A small CTC image transcriber, trained from scratch: batches of 256, 7.5 epochs.
Rows from block 3 of a small CTC image transcriber, named by matrix and row number. Rows with one number belong to one neuron. Each number is 500 + 40 x the weight over its row's rms, rounded and kept within 0 to 999. All counts start at 0. Numbers have three digits each.
Before each neuron's rows are labels from the 100 images, of 14848, where the neuron reaches its highest value: "top examples" is what is common among them. Only what is clearly more common there than usual is listed. The data: numbers of one to four digits printed on busy colour backdrops.
# fc1: MLP up (model.blocks.3.mlp.fc1.weight, 1024x512), inputs 256-383
# fc2: MLP down (model.blocks.3.mlp.fc2.weight, 512x1024, transposed), outputs 256-383

top examples: the digit 5; first digit: 5
fc1.647:451492495490465510508453589451560443455537477426518520475437452575544482598576464445446531488489548585441476501509510470512477408440509539580530508470505487528531536512495549481481451485461536522487465458508490420474453545502520497518536533481536478519527550454482380494438437553475532501470504452557520513508469513491479500505397505539509449399537505512528555558442453482506479533533
fc2.647:546492494477501482531486532523473522521541480604483491498457505492539495512496541507487461578543491528560509506482531471478502570502502499467539468472459510441515481440428458579438530452476504371474497520484534533532501500577499524540514541425527492464528471503465484459565503486508494524501587494502450538547548414481496579492554521481442516492510480543523473459605506482479481529477

top examples: the digit 1; first digit: 1
fc1.318:401552493459540552524541530532516522575568473524460560417546517564484506511476447532525517506509497474529488515469504387516562520460453518523478515547441558530469529496512491427491449525532528544495481494477539478511586565545557504525472487506520533524436445430510504473518476499527535456496525521488566428585524445533457426464432506487463410507557542540524491505521496471430424535498
fc2.318:474464496454455498532488426529516526531482517470466537466519551461484509539511512461513513500452511446511389458502471548441506511452559493537540533501504488488518522430350478508532588513530483537514497553473525437516455492454471438478471530503504474542446498558503541558489485492491492574466512478454447517523505558507537547410521435491482526521414498447554448477507497471549515450512

top examples: the digit 9; first digit: 9; last digit: 9
fc1.294:468481560501523492509520513508489525463473521508506500511426556485482551482492468563493552442481552441504521505471533470525477509544508445474441493400534497430412506479490517548476487461464531471514533484555583479483526436452462570477499505379489533503538504487447420523561543441527488509480537527490514455477548480443463511464531550528431487521436486512482519475524564448494495471443
fc2.294:497482426407559505484550523579540508547479480527477468476486544647585519487446518495537462537552481543492522546483464459536526574457421437444459560520468517524444483447530564455474392556468458499482447495566512516517496533560460473536481542469470456482494422532551525492453508561526551548489480447510507520530465517534543441498578499465480513505478537560497472555478537476491505524503

top examples: the digit 6; last digit: 6; first digit: 6
fc1.401:441496553455470500492490489492490475531423419588563602456498479491489513515531505543482454519455522460553530462531532472536499503537454515452548429494491535499428449439491527457563576427467459492556561524496531538441522536466498467490486423577507559422515489489527503536435421562549480525494546427470445540511485493452523511462552448458414456526442549478493585445572503502379547482496
fc2.401:514521469484510494461475489476577503495475501547459396454493518437494496485455490535418509512436512492483530431488559478472528454587475408466495536442539577483531408428471525504483481578512499491459474467506564453421421452603458454511526489498421486517466518467460505520438455445502495523483480510538490519510432535454510471447477530510588521478475485425551402398519517473547506486501

top examples: length: one; last digit: 8; first digit: 4
fc1.547:526432428438452488462472454547565517513438543537490462479492511516516579431516555430551506479575503493538597490483461489462537489553480479507425465474498468488560474464513475482518536505519506500486527513466476435540545576513532497514505492507579581465534472491424518457508486424599485534533541465473423570559446467525444481544569508577492548521474543506430533466462457453430537536494
fc2.547:462530489516436472496458563528491568474509463527504487541518479490433511496445512445426537537552511518512526477513657524492496489395528464533508490424478531520537525521461542546496501500481477620538470441437570525564528470508475394534472514470450479479491544511513460477430495545484480497458495477488551473557444500499524500513504461484460470507536477499497553592477514600573453406443

top examples: the digit 1; first digit: 1; last digit: 1
fc1.734:565514493501461542586541481502515531522510574550446551533547442593460535489555478508480577475466521415558498521477569543517514536398499539430542499445537538506533494458619492485479567461492476475539483508477526508564464565558513514453428446508483519504494431464561545538571497525512442540501480445544467562518485470457522469497477478425455541504438524458501502438533521440502486404481
fc2.734:511451536459583472538472488462438555531471463419527390470509461535551497500477538518483517498529472497501477494482528463510487510480480455479504493516482481482521556563458546438505460485498482538483480461482491634473487442475502513484483589572562512511520510480508556475541509489413544519493456508561515563455478477472520495504556492532570500468503459483522529462501519525552541493445

top examples: length: one; last digit: 3; first digit: 3
fc1.189:564489497455542557516483395518619433416479498473468537493485511552538477484506504513542457539447544496532576545473542426488502498508516481509434480496446515524494466537522436476531470520479507483548480494479457470469481503470445507495420563493549547489542497458540524508533486551499536497455441480500505482475464604441561487496496523501439515566534500531491511590511519543530473541497
fc2.189:482512482491465474474529451445402535525475488454490472484492531489479536502499554506500501476441491433558475464477408522539544537430484592574474466464499515589482472423456544458571428489578555563486477444444473521522498500518512543504499455500477464467487435550505401534479499449533481524498478542468464518565556428500454533447502485497576468459478536449513427500436454529548460511513

top examples: the digit 1; last digit: 1; first digit: 1
fc1.532:539511534495506545448541466541568491504489542543487498583494507463515578441443493483463479485485482455485434419466517506473497514495487571471545546485510489525459465510517452454483465431521543503499518580417502498507480555483510561539406459527499530462490503488538545476414428568510523508430629433581504560538465470521508501512539508487514492480529559503452530530457486514537483487431
fc2.532:491575537514467525510445503440430470520463463529525536545459524424524532504498489475497508532565489429443515446468487499509466536481582545503494537509511532518539485461585491475476489554491426486523509488478545530515507544453445558534403525546482459607464464514440520500522524442494552553542528518472514463535559494492520487446501535516472452484514490584517521461432492534536509487515

top examples: length: two; the digit 6; the digit 0; last digit: 6
fc1.541:521510471492565458538498534469499561521408446507533495455464573533504541514472483567420522564458527500462477514532464473427583552419507493545502540522461538493546533527526499468515451498506485536489502504499510385487508545489533527499572525476438469450518472560512545434543514466558527540540499552534496384490541472473532558479539482528500495482498495451420507496567455434591533522505
fc2.541:479504592574501492506464541444517438533553455413547548518537478500538492542447518486511527587501480509533468456489524528520466480530496530442541537484473499460471508527486577488492473506505553513459475489494465555408565460536574551444541502444470513539520453525470463449537512430488472489464468474474517526503510485455518490478499481512508521431519460525488505465521474515490502504569

top examples: length: four; the digit 9
fc1.740:478474482571464532510426472539492483577530476445554526452440519507485477535551487536469531480535450442482483471497564565508487482448487532490527524510580482508556496541472419465490492487504494624489497516544538526559505423521517502429379552523506437504486490511479443421475508482523541513519545434440478550490538421482552500475552505459510458483517479391536550558562545504521461570541
fc2.740:491525412452513532491578484500461493537539521473531476413487479517491467449525469535464476456487535493433507486458510499470481456546433434544521498422470449502520473507612496523444483418483405548503578512490457506508536522517484544533533539523449475524485461399572520488548499501527517464556519548394496475504519543467519511495521516452514496525524456584532396448490495504507510561469

top examples: the digit 1; first digit: 1; last digit: 1; blue ink
fc1.528:513495503465508504520551486513593507478472545528488524547527449511488526577545548465495449491498528543527449434461535546492514427522427476538489469541473513466558507543449506477519537458529491548496469536489430541533484544512526465494501548501518480504491488528546451500526466484498474465523434490471515505510503536515474444404583545474511473429489478481460470511499480509491517515459
fc2.528:516489494437525519498443508552495484519467458479456479502504549473494524509556460526598539518456470483492571562529540536525433531487491468595469504419494499548496490509466532474472458548526439509488511362485568485462533482445528481575465506589480478516452477508496550489549480552465479511588476507476547531476413449535513460511496488547513568518527521513498598445483524522452449455478

top examples: the digit 3
fc1.339:487464580559538527492499525580570518431564500471422563511512525519518551558558485500535528456487550418532571511537544499483486532528535533448490522471522516439539473477438451511439496537482538478459489412491477454509528566528548463490515440526514484529455428555553503452482553526502563501442500529473562467530492551433455444474474476480419530509469483506519456481498507488445526519437
fc2.339:514589613437465447424420475476542505542491506498500507509493465541464467457489480494540460449490527480475530580483488504465502478534515458497523538502481432505416508460499488508445503420445478478559425595458504506511435492470490448553446549455481537514572560449506567507465502506505492581496497561462484529483448486490452449525467474461532433557485500473541501424493498443474425487483

top examples: length: two; the digit 8; last digit: 8; last digit: 3
fc1.465:533547548554507538469500535512467501471480566536518610485539556511445493462564512498479506604463516452499505439481501456423487467487528502477563494558587508456502567442530489489499547537544519447544587371471513401450465502494459497534561565434526535512530470549518554505540458469582469471505484535518462527508473497526534565471537516528497495467541539505551547487486509490487489520470
fc2.465:457548510577498459539523459411478432433494501423476446566515474505554518501502527533465509473532561513511565430513474533512538469515442520487519460521488586541451427522549510521476448466498504538508462500484500557563549520515401527481534515538576457597476479569489454557459563457458524429474565520439430513511496539472463512551468534581483502458496555482473502496499437450470501519520

top examples: the digit 6
fc1.137:537480440508466468469567474432505447453516488574487484486529497543489544436504437512512567476458447484533514528397519537417469567513514528473553447478483533566444498532556551484437488478527536504503505429532538462482527510595474487537551577561549467522496609508474488483544519478471545496467519552557491475508532391568488487520490472570467494514435440438526484454426555470407526510529
fc2.137:466519537477473556490526558546535530465473513503517443454459448455458477482615555535472472483551568524470466443489443482524531490487454502517463497475536528438566481640479465445519512539457446518521443519498527496518497497508471516452503457478489517500478463542505451419505596529508445496569512411529433534480537539445480523558461508505544523599543468542469444505522527493525515444548

top examples: length: four; the digit 6
fc1.80:513535526524532564534499524478544557536515523430461469518494472504497454509502517552447449476501491438413509554473541472513446493476458541516552375505424538524550438522545512544542509528509504510537485531502517490467521465480474549564538484501540502505516499525561457452572435512540520487445554452418520529410487426502587476508589474394406534497446519505485477552506561438573500551560
fc2.80:499421518532494558489421516490488532456481505512444485496396516546461483451595512522523509457512520598537501520517512491490468508513479597504499506493552414522488478489504456533508518467521454491440473485520518482494409500492458568480442530475496446539557455480457461540497543575489491486488500494482493489525498526468502465494456522544516502518467469492441478527460479524538536544492

top examples: length: two; first digit: 5; last digit: 5
fc1.237:559450490493495509500517473512525546496491489459484622492514622501537426535529480609571473467485461490503520524397485530477460450492513518551510463451564419548561495481527433503472488472506524455541533439506456553560533522533591430482478548507517487440533498473495495441452454532575465505488490554488571469450454491528521508504553494547477527508545498504455520450484431497529447543554
fc2.237:541524538501522523538481543532527528484484538443501471448567425457501493526455503551525497521471467435479488491470563505468451504541449501517445502561491587504368505493538540495490505474500520475538515495539569477561488533483405511512474412580460505547505419460529558542489457472501552458436450466479483540525497505498568517512455489537526530501532553497512557452505487566458483470528

top examples: the digit 9; length: four; last digit: 9
fc1.158:462463502506444551521467480534511547555532496490512474527495503570545579473483538562398459488511474562453464523477420529462494493532492487465485495548511497508376551516548485513576462475515501440526526580456540461550530430516460497485475534521520471483524460527504525537531476494530479427433548545513543419532471555487484449547452484474478467448519616454423516487469475494492482506447
fc2.158:427484436550562495474541494555421481509563502494508559515543505491481524455483426446569594542536522529463530446519569505490528507542526568477507515520420469534552474462474419515460550475440505499545504534506383515499524553519498549508524475548492530475506470490477505480498519602538521512495471519506498502513493529513482463482447524505429477530507484542521584459474520476520580548474

top examples: the digit 3; last digit: 3; first digit: 3; red ink
fc1.623:543433436547487551565487444494536569587530486424486502506533470511478519482537528505536593495500448403551500512534507475428472472530563462522538529501506481429428548503524525454501459469514469521505492451527535521541530510392455519531458462497552464522459501476463530466553491500452527619542556475510524499522461496481507519462488545527499473497494518521514502441515517576450438531498
fc2.623:549491522438505541457494514428494495520487517543550480509494500589504467547539464498494420480535461433450519453421468451523554550463490498508560384550492433529514453497604557477506475460501555574523513449521512480450497509482494500560526435500510506549549563511521508494427537518535521486511517512523483530510535510477451532504499549513488578551519480515481462546505495474507450516448

top examples: the digit 1; last digit: 1; first digit: 1
fc1.57:467547519476522567512517469412520517500512479480561545537480510529489471501531548510546533470544508489409541600512530523536547526537480576428564469509466513541500479488497507512434540518527446543489485477481479505477531535441545544498486570446457505574536452496476551490416537456535521421562525509561447455528524560465471488504470531485461457486506550484489565558527474440476535498468
fc2.57:475525508437510483591440482494542555444599543535488523477505509505461500463442513434490546529546505450583545511466526540425545574544530514547444512508511515465463528543523550474567486470472534476513506453506461502538490425462490481556607502451519462481542515528507539526452531482566493505500506462476509517477438497561487497495472491544503510506450531542533404485512428520487494532465

top examples: the digit 3; last digit: 3; first digit: 3
fc1.54:477459463525533530440518546506497464507488456494493462481541434574504574530475443564490490567511530480468500405515424577508534492521561457485534541493493430523527413506455523531491509467555501481573451478494465533496506460492513516502480424468571544532510453459451463527452529499543493506587527518511549484490436512452527470519492506522511508510534486578477555488556555548521514581471
fc2.54:505478504456521535506583520499466436561475495518529513498556431565497485597489478458537547470481502494560491484463483411510494460435487506481457430497494475518527542508503540510527526544510488484529491447499481480522489513522499427515460499474441464538456503499518475515518516533490500422477548541526518428472535437491445459491460503513462558533555474454533545512424525505442457476473

top examples: length: one; black ink
fc1.303:469523560573484519476463396404544610477495511496512490515447532552573493490485587460474524483486478447466448486467522479501435498547435481498527415501446450495474425492496475484528594502491455555477483423448491544562521528486520505504498542456499515523485544551503524444448495487520444508544469457550505516514488484516532488470465447588500467429508551512458540467527514472463421470507
fc2.303:572496392513417552462523496521514465454514468480476501506432534420533555533477410538487541452484551514477541524469496538509540474497505574477502594485564475442428406531565486523460472503456540473484547497513512463539464503501383526418551465457468484486511490465567505499502429516414498474501487448493475464524486552511509537538538579478478496555508535511532511493527559539510552445500

top examples: length: one; the digit 0; last digit: 0; first digit: 0
fc1.481:450467591424438515539504547504487590478490497519515438450540524503486471565549452530481516527500530488495507449493503556501506525427491489540531490623460592464439560492517490527554464555533501415483518529568439488512447460561501525570514470485473457531463425539497433586539506415458526480495470534481553473515501501493512537511457455508475541414489545495453557498467489490486515491489
fc2.481:508515460466515486474471498520540530540501467455480534506517480468462527479453525415467446511426550495506534468585473515521499509524484526537531488586456454476527487528511461555504537499509469488495494471489516491525483484513516462485525535423497467430471468514492573489481492551471477476470450450553522500482486541527460532498490509587531392522535567494505572575546538516481499508485

top examples: length: two; the digit 8; first digit: 8; last digit: 8
fc1.205:525473418522445551530486503517483513517498537485449467553516538584406505570493475527456491522571540434489537469522436402484446564511496501508460554547471459546461500515479482483533484524514474420568490505533478455533511564480435484502455575488501501507578480517494538515561487446442479486529479467524454475503480458555534479501451474464472479545482480566555499516489536538496571377502
fc2.205:454418519531576490485466468409571515518549552498497473481578477486502551491509457488490463569541480525498545493549466572423480442432482469555512477457496469535432480570516491498513453501467603455581516513502530494514479417467526531522484568510482481493454446487495509593545562561524469517513469542512513512493462486461503563559464534467483518512550537574472470486556502544437498503515

top examples: the digit 5; the digit 6; first digit: 5
fc1.660:464444514494502433519562478515485547549542479477506457410522485474413502572528431443494511500405404551433454505520546471566516509474495467517473474515511521538500533511500556526483466538517537455460507604518526482531464500492386521501506583479508424446429529465519517485468504466480488486526484515504522523541481502493508486453498494498477542533590498461495520554589462501549491523581
fc2.660:450544462476490553493485478542503503491538572493446543519485461482439477527488542514531493484478464562506411545461486516537448466462451436522551467473510474493494504504520551520491462503524483445463480463546535565481495458509547560485476613512597505457583428438415520487490467450509520449582423585493467544448452535510500536532498504492515484442500556558449460463469480514377511507506

top examples: the digit 6; last digit: 6
fc1.395:523528517409513463549556475485343522483567468526525474433528490491520466491488544496491473540513532546500543534576545512456452527505535508455488456499536516466487494509492446534486491440524482420422544534461519528521512502481484538503583522445463502542458421587463508484451504474517480523455577466472427542449509477450489480480484510500449555527501462521512570429614567449487482478545
fc2.395:507505540558498476554556510519509448514582498462561522529504458505536548491508532555506509516549512558474585420483482558473531504468426454457535534534507517516606471454455594479534456566488578481512543444502510479451474471488536489485508517481500480550510544394466465505539504451506539514536463495459510544501466565500444479474471560524536439468502560454407538486551477519512465525515

top examples: length: four; the digit 8; the digit 3
fc1.526:393413486482552489475512508519550541497536539481511537515507513533527462501460528525397492455528538494526499536535525491467519582548440431495491436437519512503510500528544499483578538461467517473488455556491505511504434507477570493477500417535474441504545533585508493479627541518429477503458456507507519595498542466580531512435502468418452505538489482487507502579432473563473442538461
fc2.526:458508521454480515507463507415511493543471461525479534598496512525497519467551513494539462520478552520552467546483532485498532490576495503469507460469416445538500493521527539520495497532506480462450512575534487507527534490419484539541460514526427442520482498502529468467459533554546525495464519478484531556506503441497477552557498517472512517483488508526509563492511522512503503474583

top examples: the digit 9; last digit: 9; first digit: 9
fc1.43:530434462523527538495524505487511473601562500509493385515523493512453468405570539440457554466557525489477449541591511554465603464496496457449492480553529441435439514535522509468516472546517554418461521520504483508531490470539432481546499468532568529474478497519504503515469532495460516533516496463434448600466496559508485468487533471542472498472642527435523485521458475472488560563481
fc2.43:446497501495530509456493515432489508479448526510525496495447518505498492473602433484574477523503447529424516574571505509494504486443496510472535516527462550532545537490518403511479499415447537510602483494501547544535468582396589521468526511526476492486518529404535518442501512477596581475546493593413537565470543506503503472440434542513567578440452413490501510532494556508490516495454

top examples: on a plate
fc1.325:463529453528553533465405462422558527483496451494520521524465439494522480454521510521560440519496477504508437505524442482493513460420495449557537469419543443454485612554473513509495495463484501541496529504527462532503462541502613549432529462516495433564533520495476479471523490461515462463464512476551477464474513442494552538466530494509369508463555506509607488506597484456514526499478
fc2.325:466411510507526451491468475584481457552448539515529493516517475493545503531509525508432519471490516467470549478483507499517440463500515544497489529475526524516505495473537555512507451521524530398526544535535452406561454477531432490530492472503458492455546483512553552464495497450495426450491453455510469489500538578544550485493522432499533477525416510460515520558450447521534392547521

top examples: length: two; white ink
fc1.681:539475469514496497515530471570450539437528501484484441491447485519497536486559526469560524504494612532539552523412509522371440594515510439521548489494488501505504474521506543427480454486410507428430497504507494448484534508513492503486487559483523469501476528524588535522496463463471558548464507487422495451489505485473469520413440517506527454545501499466435480482554547513533535429495
fc2.681:506472619466480538530575460443495530471525485507452495480483483554459507474398488490495567492461483404515513616600498476525503483494479460588552475538462522414452592500540448436460513502428463429498480510467439492495475524489439506533527505560468467540499507473404504563396564517507562515473538472485451513527430522407528510535532490475523537530411486508468492448468500516477506513484

top examples: length: two
fc1.206:532456491542498455498480600472566465455457566473489540458439445526423488611430523487476483520447482520550501466453524466421533489503535502612503495512506513556544478453486503543542435484523488469512525516411536487448442483474542421463475465530461522434541510394472415468450511521432523542535471534531517508456469471529479505488479520588563477489506464436485512504549516445516500551479
fc2.206:439537458454543580538536520577418529446481525481463521492485552515460474489543512438507448481448499476439532528486468440528470525527495507463432502477528473470538539535458519530506514488502534480508517546475437450474559573472531518534474567421485405586490519510541547519518527476506566528523463443468530503492397486544511538495577395501429534439485488473505535498553486476511582481437

top examples: the digit 3; last digit: 3
fc1.152:486513436495463452472555492470604507505521540496480504546512438495504437546523479522522542494552484443488452550459483445484466525495555524498517484475426493517546526477509499448447472439558478433486479507443494448510463471469537510469483492491478403485480598531557425511438545447581567443490536552464480454490494549526512536517518528545490506507480454481473510520556488506523486504460
fc2.152:514535496498481503561600576479509514553475474444508479572520545544501482552469524577528526489458501523497530587546447502456484485445525524526577527495488484477524563500475547484547600455494462511451523513492501515480559547571512506461527560460478511506484558463457484465424489491539522459555557610477495512433518496498436532570470420503458480497543515448573451525507488464468463518455

top examples: length: four; the digit 3
fc1.212:489480446528400531489515534441437431496476476560555481449474489464480444492537454479481456572494485458465452480508501555529517538566490439550500489489470579474450541483511483436489567495527474522485505548518547526509538457386529470461470497489497481488408528410470523476507481491418477460482480457484434462428581526532622475462534555544556435531450460453543527473547476431469572479581
fc2.212:558459499506544470438528464555502447522530544503509532489487511521501484536510525510510539472483471515479541543502521520496503526491536482489474460476491571505528479483461452539478537495532498460558564492546438466393494496541574447460513461526489563446528497506522463522497531528485465430467466540426455428498481523508454509519574436517449469474530440477521480490532468513476595538551

top examples: on a plate
fc1.111:412565525496554488529540498494486549536534521455562484487448486482497512486492529515606477556511525522425496534576542527540508496541542574507590486563453515466523490515520523513464432490466547454506484477508488481487502498480511435377414542511495492523518493501605561504424490537519533481489553486502471524511502467478598507454482436455503535469474500496486491515543479464542442480555
fc2.111:473468497488500467466506522556502448492455474516575543525510445576482454505472423481496506435538430475497491510482434557531582530494505532591393536450501450566529476509513474459497520500453548544533503506452543559509459546464482417525555442436429525501515450509527469487488491446509450482463477471493495487562495488487468510489499461558485522514541544546442578568472480492489484527527

top examples: length: four; the digit 8
fc1.655:484536506470543535489528558501495502467562484419483438487482473484524451476520481504534454449432430429430500546448542488489550466509505433456444496499487517487432540505475467435576457497522469543474440524475545500498452456557470457522537525513553464443453506483516481483491567414518477497465468524464562461499479444536503524518506475512509502576478434526489542480530515416535473536478
fc2.655:482482531440499573581573463542545504495513515530506488520541461569541429490511561489504497506507520537575470484567492427474515441491472573476509511555493493513466557566533478500462561523483534463450497470499453504498474486493470474471463482445404524473533456542568464471416528500487535474492462472428544561484519570432496482589476430478440498484486517496471549494488503596469491539385

top examples: the digit 9; last digit: 9; first digit: 9
fc1.478:458519431521460475535448470532571495543453455553548498457506471563478524479558543455513476400467517490500422519548548555512420538375499528448442469522507539498485467510510554377484531494558517519485547478496497479474551437458504435499451458542453551449522512493504483520512514494561491470565459537534510448465536542522427509492532465504457459414645556432488489545513466545451559468497
fc2.478:414430477525515523525593497476493550558467476481553498449569507442525471463483550522478517495568551494501626503500549456465496470519455511468491518430511456524483427426487485543566502491441510451521549516561468478481529505555537476464480526470573464499479460561476556514446526454571454522475532465489491489400476506487474488500471539512504534513447464505574519530533484459545507507448

top examples: the digit 6; length: four; first digit: 6
fc1.751:474488524494452498596498510533547521499437442461587503455521488544560478499493451544525495445545472534506500496536501469507438467449396503532595462496472446484519511456446516497451540534483507472493477504517538489478437427556526484474511523558503551541602566541484449440495437533562455541511464498491518422546495437524537475479459487469491530542542553474480453586514588486493486533466
fc2.751:416456473419524503520550537531438456491427517463451477428564512487537529457529468510418461459589564575561490487383425500432537453443474459546445528445442564490528451555594495476518448521539590510471510495515496453520488484491499445502499545518458503507488481510480408447576520574506468510500535520533526498512472525510541525466492467529520514552517503488532467518524527480535512528535

top examples: length: four
fc1.552:516512504483404488587524505509474579493502491430557509522533509515506483454498500528481500522427464454503527436442536499395464523440507482467487462485440434483431547484517485512490508460478452559533514518501484471577527555453479511561502577500494533511429485491502530504442495542488517473533499488496581529430534501476455503459490517483524480493479502453552486528484508507499557490453
fc2.552:495477471483568490476508443482439407448555537504538519521448547536486511500518438472530486526536468545551471482525491471538555511425421445569594450459454488490488443500550542454448506484516549463503524505480471561543459570482522485485480445486460457458524455515485399446454520481480530515524501549504525401462532471539494439568511583467481511576488471516495515505531525522503436524512

top examples: on a plate
fc1.663:513478495503561527498532487486529510481499459531466483450461564505454499511471435458479507476497518540501473442478507459466511514467491536521560499604509552470499509535469449520480446556456525564510534500509506475468516472525514496564547523477487470481496509457570520464432447486516456491534513455475528493404509460501386540450568491550484480411529530511528486565571446517589469523418
fc2.663:491428563513517431519501454480462448495494568457451508534532529485492467452499509464598486513561461470528529535500523540510462482437458508522534499549434499542526554526446528557438511513612484521446475465574477490546458512495447515550504515495484457510446452476497514487551464496462537528449477526430483445525476546502530492517504469452498539526444527525484438513478519508478472442460

top examples: on a plate
fc1.729:460565520487439517456498476525481547469463495496526495503485533480533510524450526433506464503491475475497460470599518551509445494561446527509528514543501512572529484482466468509546535489453541471565470420462584538455501563445480510504530466506486569490454511450549497497564510409545548533610559476508458497498512470433604505503522448436475534508481493461554486500548441394427531526472
fc2.729:517466498532542468439562598509478507515472534513507587542478560515487510544488557505526496512524473495506537529534463540522453398502476568501525536485495483452514516481525471549440453501427501496441536490494469423471421499483435577564539474481552523491520444561474503480547529544429477509431469535471459466489545456490476530459451480558533542499478479485517492480503587551475453524483

top examples: length: one; last digit: 7; first digit: 7
fc1.168:453528460518540492463547434443486472541517508518533500472473476476593563490538488513473514446444470474518550473518451529585408493455476530561425493490509547468454553533538514475447457479479516457492437513445464505479508534555511489503478460462423548534467490447519494504535463540521495519489576507482435503530515434475479546451443442464487463487420513521516481445531421518522514453505
fc2.168:469437468525530461553550542528411505569431370509544550523453507542551495552469446510498458528451448509455424536423513499532458513557457550431524452468529537541470499537515461541527538588478456463528581448439525543546450472498488496523570549572563475488509482514541556529490478513382532528546531475515469560462466472456524475507437565536480509493524545470432459539509505588502519443478

top examples: the digit 6
fc1.606:499538463493473447567539455568537442538433479469415509497488492544511470474463537517521448494471451454508491409562494471492433418459459511489529447554474453528540537529490507457417536536555511494507554433535534498496540558474491551500521512523490592455530482426485448542519586507535429563494460490458495540495484486515489445485456489430515550468512484496493533487524502575581514482501
fc2.606:517470541577459547519561520484478445481478503478491504520561476474443572579536505517429503491518491488460519540505474528527517520513524611470581506462506525517485505528473489516551587556420526479540399543504499509441470510514550573464513520605562532446485474412505524568520469542482527469520528555506525527456452489494525510510453474544490557491526491551519534480590553517395504470528

top examples: the digit 9
fc1.331:519498476435470507512520507530512507428544515515450470501524567513545451520475561489535469488568515508507474462491530470530441485478475556537595474478493496469468519475531510450515454472520542475453545512486463447445431526560546414461438510496501470538528562531421464522399538556487463492543505541545452555520505481542463462571522431567522487457449426553489512489503508575524551523530
fc2.331:481494513551531588524517516499512571498516516444496452550495522536495489475516514440503489465506495510486545561473435502491544434490538497477511522458504413550530523536524527512442603536489472501514491532536462510478523479462503474550500493520463429540570517449505552454485542478503549492482545398484533477472536473508488552539457544519523489460509493484552520474466519584500460512419

top examples: length: two
fc1.629:463478556567473525438496489463534529524498494469543429527501422553497445474503453547462525515503454415550488504568506545523488549551507470505507510477503502522460457537506491491467474473487523544485501483484500495429393527403553526383563462490587546520503490507470530501524483547473506496526496558461530537500475480438451466459456505457539520565481485465510499501483410484497451587505
fc2.629:465506414496526519475507485532529518527506490480498547496469468514463462512465455490573497478554564434525501556581455484515522474494563528530501481552542520525497509457522442473510559446501487450509479497445521514495520452498501560526458513477502528460478489547477445474554498538552505590518478510462480488506453446527511403519543455623538489479511450495502512577476512513522495551409

top examples: length: four; the digit 0
fc1.539:600492458537477493439588550542458505508549441470577521497495481585541516530482532475490531566538473523511485529514527418486522397463524411478480502487435540454527471513511528491496492528503513522582506458512503540512560509517467463480440541509467467450483510592427436490435496472529500499558557459490508548554529521489482506443559485488549471478471432470549550547529445497520468489484
fc2.539:490501505468568487493525544517530470515480533453524522423475496532464514514500604473481414507500540505491494526542530581488533562493474521469461517453523514533430556500485531499538409425546581517521501530506500481543539483480509494504487468534439521531507441465511531516472476469483465531483536514495478412496536521522503424515495512544531482526478429568476567496482507503531459609489

top examples: the digit 6; length: three; last digit: 6
fc1.320:466513520501477522522499447478507503466464557478455443503480475485465519471529485524464469483568548538547552448444503583450544508561513462546469561525451473561548467497541549464559531461517567531530485477480507467470479532528522503501447456499535450593526474512520509467428468512529422520575554503469497427461466452546477525446498467510537535480487466433512482481613512531479494511527
fc2.320:533507455447503523465536497486447518532504433409427540510553472552473511536446504549463542442505590477447529541558472452568533477472508523466515435535574495428551513539521491472449514610471550409467485557508485525486585448547570505474548556484465487537577449498457535460517515485507470497468452494481547535444487614543526487510539521457463541470487567530465464505505498505574513479469

top examples: the digit 6; last digit: 6
fc1.763:482516550514427489538486472490419469491536534427531495442535505495541458514492534509557504466520465570430498563428523486512483479524500490564516573464461474485488544504490474487523486502488460452526501500512586549438512486593515526577495505549531477474445553487547465485501466447503505463437474490459513480443588495530519522461498567594426481515508457518548470487481456484455529499455
fc2.763:491518565495620505528506446467449479509470543549494496537497448535461521512466566491469508495469520483529479513416592544515492464496507499514474470526522543484473544505497524493491482485572489528497537495446490515507451445512481551518504545501536494446532514556536492493461502499458524497471510445552565507461448385429486489478568567426512514477508493522503512486452517481470543485506